Weights of a small autoregressive pixel model: 61250 training examples.
Rows from block 2 of a small autoregressive pixel model, named by matrix and row number. Rows with one number belong to one neuron. Each number is 500 + 40 x the weight over its row's rms, rounded and kept within 0 to 999. All counts start at 0. Numbers have three digits each. After the name is the row's rms in percent of the matrix's.
After each neuron's rows are labels from the 100 images, of 14848, where the neuron reaches its largest size: "responds to" is what is common among them. Only what is clearly more common there than usual is listed. The data: simulated grey scan slices of phantoms with and without marks. In brackets: how many of the 100, against the usual share in percent.
# gate: MLP gate (model.blocks.2.mlp.gate.weight, 336x128), inputs 0-127
# fc1: MLP up (model.blocks.2.mlp.fc1.weight, 336x128), inputs 0-127
# fc2: MLP down (model.blocks.2.mlp.fc2.weight, 128x336, transposed), outputs 0-127

gate.334 099:533472518437470498530505446518464493451585491505494598504496523494474521556525549436489470497501436507473491498499554506533521537475534454472504473517448462464531477475408463515479455471515504447470534507456506449441466565537481492489475499463500497439483360498468507532423475488495458492460480527472450523448522441423495429470455477531499557551425482493456458440467503407544482486424
fc1.334 097:507477486510514522482513573607467542498468495492470577488529495447500548443414522479426461486560532391497411510531553515483534542541463483413445446512474448484430486535521510549559485463432528543444443479455496515478510551526464448466533480549567493479542551469519530495487452468499482532463484563456485424471496519516498479490472476490513525526509585435482478492518528542493548526462
fc2.334 095:513548508511497482473587535485545499488502568492466528474453465553446458540456483576556491514447438579469557442524493499495506498463436516525458532539533508492494485461509576455428507540560496448480431504547510485507488458459536554499523483498510464533462476434529595510433543582483486558499533516478383556473410500498514552510482519551544462443508444522505499519533493482491518444535
responds to: streaks (77 vs 24.9); noisy (64 vs 29.6)

gate.180 113:514527429566473512456476490548553479501505479464471460516436528517522482498511521436492513501500611505539386498505476462546452498504496457522497475561449492539516520477432469432456500497482486445471489534439582539507540586471500568532512530526537560582503510506508494473464430440517467499509473451567505470470423503527441557485457485531470447572521446539509452507510484583559523510503
fc1.180 110:509484458525539535565511488523508426424449507532593571501578531455469545555513497522499513528579557485498523551537476521436583541503556505549515598492521474462442436450499516444498410499571504545528547460522497455508513563484440462463503487472525578480477527499512426507465561479476541520469493490471492515453496516460529507516551510476481495549472528412506466522504440456494468531461
fc2.180 108:527549476498481553464430471540455521528578420459504538548496534597501449453519520510533532501513531425503515495514474519507465479428518486513479508526452490506437569498498448552526500538574481507502488484546477605551596498525622565480439516522459482451475493493450466515515473465554431447479562477502486520542506486512533445499477493515518463475431554516483540515518560529428480502470
responds to: chest (71 vs 24.9)

gate.89 096:461476482463507493456458514552513585495475474448448452454440486473550478496462530465521566481441424421460516498518460428499428504463527440451473518566554489480489458491467448525443568533526515545555533572484526433490534511536490588486460441446548446513514511490509565567463445468523532495473484506498476507528481478507565511543463485513507560542530452502452505450525517544525474576432
fc1.89 101:597444478518446515536512573536533480537538493534462535483532436527545488441497504532520472544543502423465562499573503552472536480487488464499492545463516472486414509532526539500495439566532456496479475436504451408486523501382525465496513561498548521470466529493485549492495488568473494542458522449543538509456473414431615540467473504547517479472483474470467544526461538488518497491493
fc2.89 101:493469512500498522515505447489548507474454507469441500516497545471462568547508527420503513502436497573491535466553441481525525523470549512470524524525521430498449443505466464513465580548515513518517459503464492463495470462546496502504562499510456449532516380463520564545570511550482477495505554427478492443505549518446435479483518455513415497542596543509479602489560440476423529504502
responds to: head (84 vs 25.4)

gate.83 104:444463472512401558489533516500486457497559491534524450496544518493506503497507458462479540502470498459566504479402587510486525430518536470527527475553488509458479529493528498559461451497470535496459544554518464491495506491482500567488519503511637508601548559523531494463459484432484464504537557529430512505497499502475483417483470409480483562464521522513558544411504474543532505436513
fc1.83 101:451537526527619473497498487529463536478519509561485553488513518491527572528504490413503555510536512492557409440517539522478483453516535476424557521535475528452444471501525566499476504446479509532483462503559436492371449544467486566537533468505488508591437523474498509491571501473504514456531434501500481488570498510524497451471509476419539497448562544504493439458518491542503503540511
fc2.83 106:511527482432532526510512412467415482551496454526496502513485492513525463504462463480489507472501446504447479502497540443473499499486440491455417534498581488461455502541525450528511462517460494447484484510499554507580528487523484518450598518520663526543544523511581530437478454446486501514479478490468478533448478483527540476454445540490505482525496561557496443520467388508516474545466
responds to: head (72 vs 25.4)

gate.274 096:511426518477564570496472506475451533480539484545500453531491545460520478464447578494415530521554504501486487390526541559456545435504455530524487482525556615508613461496500470482524479566478508529521479470479513462531533489514507479491508510473485475477541519525444466505432456470421460474447519544496551516569472505530470417565513513457537508508432553517490536532517482490562457504546
fc1.274 095:482505528416474467468550405493567559533470492478602511525473470459467458536461464426513531498494503466455508530537475512540509432531471493526483442535515499430472445509516587509438559545546513514468547508549492403522461443546547518538441502457542565500453561441487462533512489435554534516476516435539513497448480463460517494484524524505555492479433522478534526467552430496493503483537
fc2.274 101:500495565536509517537504503515405491479525557489457483414489544535594448496546505529476507474470504487489555421489474511485503540471521438551533494493571615514521561439547420512486481474496467465501458556497486477528493541532483433504544561576532540483491486558522538516498481498513418525552502517512458534516592516485458498451497461548491587479489508498570482502510459442579479549539
responds to: belly (91 vs 25.4)

gate.208 091:466474496533478494486481439477514523522482493446515468443519530508518437444549527584578471535534433489518534492523580528492499434481450566448508494478538509529505517468484475509496526521485453470567462435419535522515492445559454523514437507527497546575501472454490469518533487451543474497602422503535470497481458507499479518542451539443459560406479433489465514526538549451517595478448
fc1.208 105:467467533431569489432405421545563500505517562456528504515434472508563543514547502484431434482450507461533521425469533454535508518555552555468533472522469479439486481460488481571544461563478533458439499465476505535462557508514512547510421475553523550506501460460532500573477473542492508532522478522530529547493523462578539510474576468511493485527510495476441478494489473404465545489525
fc2.208 095:491510533497553608507499502523529551506531432495530506528483520521493466555427548507545552484542541540490468523453376487511468472443571426513480419543582521533478476525493581370511520529471540495509513500484430500516501471464467476459571534460462544493484502547575472471573557513492415435457510517497532499493468561491514530497493512505512505532544527515535477467483466477510451495513
responds to: low contrast (83 vs 25.2); limb (53 vs 24.4)

gate.67 106:490518475519476585551540457495507475497465479463402549492536504498466452497398484466511508499496591543524502513535531545483477482516506491473492497472467484562460546518537511486432596546544525492472449468476466530540500597438531393557530553457481501535521528551527469456516457531581433496505544465509458465567524464450492536512525427511429489477469469436497456523493491486452449487478
fc1.67 108:513521577472535452514569472554528572532412573507478547467509533542458542524547493442516507502488500507490541538526491433489593556504481533499524495534510480494520554531480447408453497529499463532482439445394494480602474485506523502509489484479548502471519495593530527482514450512495532410503529564489501449583500475525493529444505518492476505427491453541478449475473461506544561471546
fc2.67 115:476516568527486427516545459448484504469553428542500519536546488488426492510497517512494526506510483455461426532522400498538489498556502512551472558544546582577483547507455488506497487569510544534496473547597452499445491492528498487522487471479547496480421444471488539541478486538483517474552533568436456490588501450538488525488558492527498532461443446551545487523578474504430500483567
responds to: belly (71 vs 25.4); streaks (62 vs 24.9)

gate.231 103:414467592501498475512505481460518461560544570509462495450515511549480482493537427433522500543509573490469529541453467524428451580570523471559483521525499484544480511502501510497540467479530445446524468440525485432469493614413481566456529587514517505550502502426548513499475498509545522543456557442515515474553497500526438498449483504499515514504535567442457519505458501491476501439480
fc1.231 096:522479516456458502488519530460471470516487420600579486463541517473451495463469492339497541521480540463483522494451485417540506450455463540527483508581511493550455445511538514556556506496523476512600507553428459413547457450446498530434477475489509542462448514500541517535499510511500461501506450427498486531491457480551546455521496517517469492512528488529522525477454538475481431503505
fc2.231 097:532497479570503476434567468491472447585541417443475486455499475596494478478497508586467460512482509477437461491531561447452486516449534582530534514530510511486560546470516510541584501494480458506505483484532523561502469489460472536523449479442533509446451596498574526473583509509537420551427490497500487536486498469502484474484532470488537510551499429475459561492519517565459530470512
responds to: chest (58 vs 24.9)

gate.258 108:566470513464542520548539421509557412509517488478508449484566520481516526490507460507487465598474497550386460472549392479518543582523483485538524495476545537514519484566524514485484500516449462491537474490497482477558528541564513476577508539524555507581490473525527527478518524503502506419490523564494498492479491492537495545522521504506450415567512487478511572505444464476573535488590
fc1.258 099:495571492492458487557532478554506486538439505504513574498510498514492458530516463476530499500493510551487580546510463475391546513526504459480515459483462448430465558486582531541544421513521474537512493497530522477527533502605562514531525534510467588550489451496413471537486472517468547558448461475500503460503491459455497534360476500427543501521445483493506567483551486467518504529476
fc2.258 106:527520528443497591459480421466498515492530544433501436571532464525505544546509553527465535539552506533480537501550535512550496532486438445486531547530533523500545466451600543500488496474539509511500495467508462513493499454528489444532468454541506496498491568488498467460526528487458547454491465485483407506479413609594540496549461516500511523523559548436514485508483531600478469464562
responds to: low contrast (99 vs 25.2)

gate.214 111:484460477488527398453474470499506464508537477508494480439533434507553474509583534500533476508464549529490605488516488515518500444490473473485543470510458526523447522505492399458565504441457483534436499480432538466528534493456506501483553494471439398468520560460519499464481473499482513460505484545533528467479510490516527421471546487508459587491537539456509512506505654433485525519537
fc1.214 111:530457446455526433536437502516511457494501534552471533428441464542462498461462596511409464483513488531505412521476477483481452502470568508493521481461507450429456470507507465515490505525513472502495487466525541534416492515496523461505479476518597505525474475537433513555482547402476514497545499450424505482475470568466488448530460557464542567493536518416516512525509556552447437461466
fc2.214 106:477503486475525572548477564464534507503486491535481505549557563612470463503541439423534529498557528442484468385557446533572504510460468490527434492531561485518516510528567479480516534579590504502506515494585529505516467530485464536555517585446568510467555471526508518539507510502554465495468486511498507503532502516504512571526492420460463501543468528478472517431479437519510514455488
responds to: streaks (78 vs 24.9); low contrast (77 vs 25.2)

gate.106 106:492507519534473486489548519477537518455484411442532479456486531502531536573533500497451429504523502514587506454460536472462521581489495472417493499532493553535523506488419452471467502477480489457472486494502500570538525546474517492548457472372442449546536480471488548460485481453475506477466542422518487448525521483579523550470448478507485509509472506563473376476556475541444518458452
fc1.106 108:477522514519490541529466501505487447499477512432579495434471520461550419458549522452474467499490475524490462473519520518407504509485538465433554602465499497485568562483486482560566518555478550553567535532490556488443468487448510481529519441490553492575499465421558562541409506482512552553509502494456505503516579488457472510574498487528479492497522464434498468445481529482567500545514
fc2.106 109:510504516582486542567532531475482506459460524514511542503443505509573462480539479421550495545468449371477525565536435450533487494505464558578403507497510449441447477520456503530479476521472494468484501505612504541502484516444549503461459474407493573486506516521507531441491571474444429494498514447523478544478445556564483495487539497536489491499541508510545488539501458488495489535517
responds to: limb (82 vs 24.4)

gate.218 108:543507525504495440502476459518562511454587473484550467511486509496515462536494472460455437533564449460577513485499515511519438494578417466563512429518481490448510409510519512542508566554478480507484524517578469551478480458440518511501449476540500523547495528501484514485490485531547507474455489462515451492569504554471493412499472577526479519525463539500375489430451549468456445462454
fc1.218 114:564520470497530573465500524517473471534480482496498517453444522467459492462488498542492504496515525476547538517525487554472608499445492430540558520495435512506534494485534509496466501563454585471516492442439486554519544461487485475463464489540595539440550422500522562496500465580538448545507491479551556534503481511467536482521473525581540494382518566547471564517524465478482463460571
fc2.218 106:492473508553512452430479527511485531528488516434587513513588547503585444518530501484548538498514484454490507442553517472510498499530554478467512535503552522471503528521500464548443526497403509524501549530506531510502514530519488479492588490524527517489494541435560455491447505485498458549525495521365572483520512496504525529484526447503440581546449430546512448543418428552440489452505
responds to: limb (85 vs 24.4); low contrast (72 vs 25.2)

gate.294 100:503460466460516509487484499484476551494514473461553457519500527543499500487510554631486559541388527522508455556461482538488457488537512503437515509426426494526499516490485547563493553521428567570457456530493507465471464530485537534470478498462542503460468522522497513580507533472470571503536529476506434543473467436456535423476502538567500544454438589521448538524488504454481495525569
fc1.294 097:477590498494516468470458502488468482450555531566517479499510512493441548449498456512479529500408448599591516563474489467455584520561553456487507496451462518472498620506545534489555501440411550515504520493506558528456522516518497498544556485492535461427529530580489515535514496459497498437531487490453512541395481506498531474529492508491500478462442455529519511523482546510433473479515
fc2.294 108:513497479417542524514544501448436542511556477522423523504534430516477522526516533504576442514499538469460454466450528465469449486469460537503506434512498491528525482522458489505522484585516552450486498511491564505396450465489493521473520427546498475498590524536490441618473506549504538449485469530464512528468541469509487550487554506515548432570480455554486551426503552497574532495523
responds to: head (95 vs 25.4)